config.toml
model = "image embedding model"
arch = "vit"
moe = "top_k"
Rows from block 7 of a small image embedding model, named by matrix and row number. Rows with one number within an expert belong to one neuron, the router's apart. Each number is 128 + 32 x the weight over its row's rms, rounded and kept within 0 to 255. All counts start at 0.
Before each expert's rows are labels from the 100 images, of 14976, where the router gives the expert most weight on average: "colour at peak" is the nearest of a few named colours to the mean colour under the peak. Only what is clearly more common there than usual is listed. The data: scattered letters and digits in many colours. In brackets: how many of the 100.
# router: router (model.blocks.7.mlp.router.weight, 32x128, trained with AdamW), inputs 0-63
# up: expert up (model.blocks.7.mlp.up, 32x128x128), inputs 0-63
# down: expert down (model.blocks.7.mlp.down, 32x128x128, transposed), outputs 0-63

# expert 23
colour at peak: brown (37)
router.23 [153 176 140 102 144  91 164 104 118 116 198 137 121 188 104 148 126 104 145 107 171 115 104 194 150 156  94  78 115 159 172 121 167 108 100 101 156 152 117 141 146 117 181 129 137 165 108  99 100 122 141  75 153 105  97  70 159 168 101 180 209 150 155 162]
up.22 [117 124 127 152  97 144  98  89  70 146 138 131 200 101 127 157 125 161 173 144 138 102 148  89 139  82 148 115 122 149  87 120  98 143 128 125 128 115 137 118 180 110  86  89 142 126 120  92 122 158 148 103 111 187 125  99 235 133  75  96 124 123 181 105]
down.22 [189 204 120 110 134 106 126 147 156 126 143 104 153 161 151 120  77  93  86 127 137 119 177 109 170 125 197 161  86 128 227  91 134 131 110 126 116 151 127 173 135 151 130  78 105 143 163 186 179 146 185 132 120 130 120 133 103 127 116 120 178  89 108 102]
up.23 [127 163 183 154  75 140 103 122 108  88  85 132 102 170 193 186  65 139 101 106 115 193 145 112  96 133  79  96 121 171  94 125 198 114 147 134 155 125 143 121 146 147 104 139 166 120 106 129 117 143 145 141  76  99 110 180 174 108 177  60 102 176  83 118]
down.23 [138  66  85 158 138 147  78 144  79 180 139 148 136 199 102  79 158 102 126 116 143 154 137 100 163 131 114  97 122 137  92 153  78 134 153  93 120  97 141 168 139 111 137  35 114 165 118 130 134 185 112 103  91 121 126 127 127 128 130  77 123  95 140  93]
up.24 [120 113 127 101 124 112 170  81 125  93 101 177 152 163  46 147 146  94 148 169  92 126 173 131 153  94 116 140 113 119 207 154 191 158 102 146 184 134 186 154 132 129 126 116 163 161  77 123  83 107  73 160 110 177 114 144 174 155  81 195 181 168 100 136]
down.24 [150 149 154 153  70 165 166 169 110 116 102  97 104 179 142 144 141  95 178 141 128 127 103 112 192 197  76 113 173 160 117 143 121 172 122 149 146 146  91 142  72 147 139 103 134 165 175 133 104 150 123  96 167  90 134  95 193 116 135 190 110 120 149 190]
up.25 [165 144 141  97  92 128  68 110 131 114 146  81 215  88 112 150 108  64 103 142 142 114 188 146 100 118 159 154 100 157 147 111 124 128  54  94 129 176 135  67 132 130  97 104  58 153 152 117 145 168 155  99 119  71 152 124 118 111 153 144 120 106 137 115]
down.25 [141 132 192 114 110 110  75 112 112 134  93 111 132 134 157  51 130 136 151 137 139 135  54 110  97 127  61 167  96 155  79  80 168 100 115 168 173 140  86 160 151 129 135 133 109  99  71 108 142 162 148 144 127  67 124  83 121 150  84  31 118 196 126 157]

# expert 8
colour at peak: brown (39)
router.8 [ 92 135 142 116 154 132 190 116 157 133 177 139 120 170 124 117 149 129 113 142 165  96 151 175 159 170 133  80  74 109 134 117 180  93  86  91 157 169 132 189 159  99 164 148 156 116  87 139 107 128 156 120 122 132  52  79 114 178 113  91 135 140 147 141]
up.0 [146 119 130  89 142 153  94 119 152 175 179 185 158 137 124 108 133 164 124 111 125 171 168 189  98 135 210 136 131 131 125 178 102  75 101 155 162  86 109 105 103 144 166  97 144 113 105 158 114 156 118 187 102 171 130 147 142 175 123 134 177 141 191 151]
down.0 [113 132  31 110 154 156  91 151 151  91  94 133 132  74 160 105 136 126 157  54 124 111 101 158 165  81 116 190  79 107 194 155  67 126 160  84 130 110 119 128 149 107 106 137 156 102 119 121 143 147 143 126  65 128 126 146 102 176 120 132  99 140  75 188]
up.1 [131 132 172 152 126 163 142 115  64 103 164 129 108 109 178 135 150  93 135 117 161 160 143 106  61 117 106  83 144 135  98 174 131 115 195 114 153 155 159 158 113 151 113 169  94 174 104 100  46 199  89 156  74  89 102  95 114  48 158 134  64 132 158 115]
down.1 [ 98 137 101 183 143  69 135 122 154 129  86 164  97 107 127  69  78 147 147 101  98  93 184  68 190 120 135 119 142 127 127  98 123 139 165 113  92 117 187 131 107 160 138 134  83 132 143 184 157 102 141 101  61 141 186 104 124 125 152 153 207 137 189 160]
up.2 [164 123 130 120 110 129 106 184 148  91 122 142 130 132 183 171 175  52  57 166  99  69 140 102  93  66  59 154 150 136 171  85  93  88 118 143  87 120 124 188 108 108 157 136 135 133 151 127  79 161 125 105 141 137 200 115 129 173 156 156 105 136 196 111]
down.2 [ 95  95 126  96 102 116 142 105 142 134  65  95 148 179 157  76 126 119  78 146 133 124 130 102 154 178 146 135 149  79 122 127 167  79 215 102 138 116 186  98 150  85 131 116 128 148 133 140 140 103 113 123 133 129 167 151 174  92 138 134 113 128 137  82]
up.3 [125 187 106 157  95 134 120 105 142 138 123 143 119 106 158 113 123 143 160 175 138 171 108 122 143 149 160 135  81 108 111 119 116  96 149  80  76 134 132  87 119 100 123  97 151  93 181 133 164 179 169 178 168 146 116 102  97  90 112 147 154 159 145 134]
down.3 [118 164 127 111 119 152 123 145  82  94 136 192  32 118 106 118 143 147 159  86 110 137 153 120 109 142 108 151 131 175  98  98 167 176 115 106 190  98 152 116 144 113 173 157 105 131 186 120 111  46 104 134 113 121 140 148 152 154 144  90 137 155  95 134]

# expert 31
colour at peak: grey (25)
router.31 [122 152 156 138 124  92 201  86 140 113 183 179 141 141  95 147 138 141 169 101 200  74 148 149 153 173 111  74 117 127 107 148 160 125  89 112 161 189 101 162 197 125 191 138 184 157 156 122  87  92 155 118 111  92  94 113 132 171  90 181 137 138 114 137]
up.22 [184 120 107 163 109  90 166 142 119 112 122 149 106 157 135 143  96 188 135 152 102 125 103 161 126 106 100 123 121 143 154 205 113 152 163 154 113 173 107  70 104 137  99 135 130 204 114 129 178 186 120 164 102 167 111 116  83 103  83 174 191 160 136 136]
down.22 [138 115 165  92 111 168 132  85  97 112  88 155 120 102  95  89  92 120 143  76 134 135  87 100 124  91 107 161 153 171 106 142 147 162 138  82 153 130 150 171 121 158 158 131 103 130  91 136 159 162 121  80 107 162 135 152 151 150 169 164 113  95 209 152]
up.23 [139 127 107  80 123 124 136 228 177  77 114  98 103 151  61 164 121 109 104 131 136 117 153  87 127  89  80 102 134 118 155 168 135 184 128  93 141 113 113 124 107 161 140 129 120 125 104 109 159 100 173 128 107 117  69 170 116 156 185  61 133  80 170  94]
down.23 [ 83 110 154 156 121 193 146 113 151  97 158 145 217 145 133  79 136 106 148 102 124  91 107  46 157 117  98 140 153 139 121 145 173 161 129 139 148 169  66 141 183  95 140 118  77  54 115 156 120 123 110 128 120 129 140 148 126  96 138 160 113 130 192  79]
up.24 [107  97  95 154 204 135  98 112 142 118 123 142 126 132  89 116 154 137 108 168 126 122 158 181 122 130 154 141 150 164 117 135 170 127 111 139 144 112  95 101 159 127  83 191 136 153  81 168 158 162 139 111 220 136 151 121 151 150 139  86 185  75  96 124]
down.24 [138 156 123  93  79 146 162 152 113 145 145 124  72 128 145 144 135  93 127 125 140  82 161  92 123 126  82 129 121  75 142 138 120  90 133 127  68  91 113 176 139 146 110 167 166 145 113 137 120 140 159 154 102 130 145 135  52  92 172 136 113  99 105 129]
up.25 [157 109 176 136 158 142 121 132  84 124 170 152 132 126 146 169  99 142 106  93 193  99 165 119 128 123 117 161 153  72 133 125 128 140 126 102  67  90 193 115 110 128 102 122  77 143 120 177 118 112  80  94  90 130 153 116 129 133 114  66 102 136 137 114]
down.25 [122  83 117 164  89 171 131 111 152 143 141 178 145  66 175  77 145 192 155 131 122 147 141 100 129 123 135 148  81  85 144  93 119 110 139 113 150  83 119 158 159 105 138  26 168 112 134  63 154  71  54  80 183 147  95 135 173 174 121 128 137 122 118  88]

# expert 10
colour at peak: grey (26)
router.10 [ 70 111 135 151 104 119 182  99 102 145 149 159 175 173 100 169 136 123 189  83 148  72 120 144 143 145 147  84  89 149 165 128 162 139  94 117 159 192 110 158 161  88 193 150 200 140 120 140  81 114 157 137 115 166 118  93 149 176 130 174 129 196 164 154]
up.22 [139 124 113  66 163 133 170 162  82  79  99 214 121 115 115  98 127 124 122 124 137  60 142 101 123  92 138 134 150 143 131 114 132  84 111 123  77 155 166 110 141 139 161  74 160  96 149 160  86 154 125 129 133  82 105  87 105  88 184 170 150 104 159 127]
down.22 [112 118  92 148  91 109 127  87 143 182 143 191 199  84  93 178  85 147 120  80 122 170 114 180  70 154  94 128 138 154 157  96 104 136 142 112 106 111  90 175 102  96  76 152 159 150  95 159 106 138 169 151 100 112 160 152 152 142 141  74 119 124 120 146]
up.23 [164 105 165 210 131 156 149  86 109 136  81 128 135 140 167 111 133 111 155 121 136 175 141 144  81 102 111 181 109 163 126 104 126 106 174 112 200  53 128 137 123 117 110 109 211 125 158 113 144 166 146  29 117 154 119 148  88 143 137 140 157 146  75 147]
down.23 [139 119 146 119 137 144 108 218  42 123 132 131  96 112 160 195 134 152 144 105  93 123 157  76 105 178  85 201  90  46 119 135 143 138  72 103 146 187 140 156 126 145 129 142  85 122 102 148 128 107 109 104 173 210 100 110  75 168  59 139 171 110 127  81]
up.24 [ 71 104 123 136  83  90 106 111 144  78 178 116 133 113 129 119 133 117 149 102  83 122  74  94 120 154 116 124 139 136 169 125 167 128 104  74 124 150  84 124 154  94 140 128  93 194 170 111  75 107 154 165  90  88 155 112 145 126  80 146 150 167 102 145]
down.24 [110 138 131 128 151 174 120  86 156 161 148 158 211 101 103 148 118 128 127 173 123 153 167 111 113 103 159 103 113 120  70 113 168 127 160 128  79  98 135 182 119  60 115 165  91 127  86 121 171 125 138 108 158 195 176 139 140 108 171 143 156 122 153 154]
up.25 [ 47  93 105 146 132 148 167  70 177 173 157  86 165 129 123 118 116  88 122 156 140 146 125 153 169 170 134 101 155 102 175 175 149 159 141 119 107  20 142 183 113 190 114 121 145 128 143 140 115 154 154 106 152  85 128 147 163 142 219 143  93 129  92 116]
down.25 [156 158 193 144 189 141 132 126 143  96  92 174 144 113 146  69 119 134 106 107 151  64 152 166 185  68 124  76  83 191  74 136 135 191 144 161 126 192 128 128 104 135  72 162 141 133 157 101 106 139 140  53 151 109 182 120 143 125 117 116 128 105  94 162]

# expert 22
colour at peak: brown (39)
router.22 [ 94 145 162  90  90 124 180 101  92  88 192 169 136 177  87 118 174 146 183 100 164  80 103 171 156 141  95 105 115 160 185 154 192 127  74 120 163 181  83 154 161 116 153 118 194 139 134 151 101 124 128 130 125 143 122  61 145 184 118 147 159 133 164 157]
up.22 [137 108  69  45 191 160 133 171 152 130  96 133 170 118 122  72 100 142 131 153 196 181 101 170  95 105 124 111  95 193  84 114  83 136 103  80 152 186 107 173 148 129  66 122 115 129  88 136 146 128 134 130 177 158  99 122 119 136  79 158  94 150 131 112]
down.22 [108 147 178 129  90 152  86 124 152 102  65  80 142 106 117 124 123 163 177 130 103 134 182 127 107 159  99 136 132 111 118 153 210 151 129 155 106 105 101 116 124  65 134 113 175 103 140  80  82 171 117 187  85 144 186 133 138 114 156 103 139 176 127 106]
up.23 [108  96 159 168 140 126 149 108 105 159  88 118 189 132 101 127 139  74  98  67 111 141 125 193 136  91 103 159 105 129  87 141 134  82  56 144 184 137 114 164 175  77 115 151 128 131  53 144 146 133 120 155 114  90 169 109 193 108 124  77 110  74 127 166]
down.23 [101 106  86 131 133 170  98  47 191  80  97 128 167 180 150 109 149 139 149 148 130 143 143 114 143 136 128  95 120  99 129 100 149  98 144 104 143 129 115 167 199 154 149 124 138 140 141 144 142 143 124 164  85 151  93  83  90 102 106 137 105  75  93  82]
up.24 [113 101 114 194 114  88 126 142 118 159 120 161 117 106  71 146  96 154 116  91 174 128 104 152  79 139 138 125 169 146 114 147 112 156 136 112 144 194 115 101 100 130 129  77 106 143 153  50 109  93  82 136 158 125 155 170 143 107  67  78 110 133 102 105]
down.24 [127 117 142 164  87 119 103 149 157 128 118 141 146 132 184 117 142 106 102 153 157 143 114 149  77 149 169 126  91 100 124  78 119 100 131 115 140 164  86  97  98  92 110  41 117 126 124 198 148 132 125 184  92 154 170 163 163 122  74 134 195 116 119 106]
up.25 [171 148 123 155 158  83  78 152 129 143 117  85 154 130 132 142 102 199 109 107 154 155 125  96 107 134 127 149  97 122 198 192 112 142 148 108 122  80 193 141 100 126 105  66 107  69 206 110 122 166 100 184 155 187 118 167 125 139 167 107 128 167 171 135]
down.25 [182 132 150 138 150  90 127 169 131 100  99 148 161 101  94 124 130  89 127 131 165 144 120 131 155  99 150  57  99 123 140  99 146 173 178 153 152 128 159  85 155 165  58 201  38 170 157  98 107 155 116 191 115 136  93 104 147 169 121 107 161 153 127 157]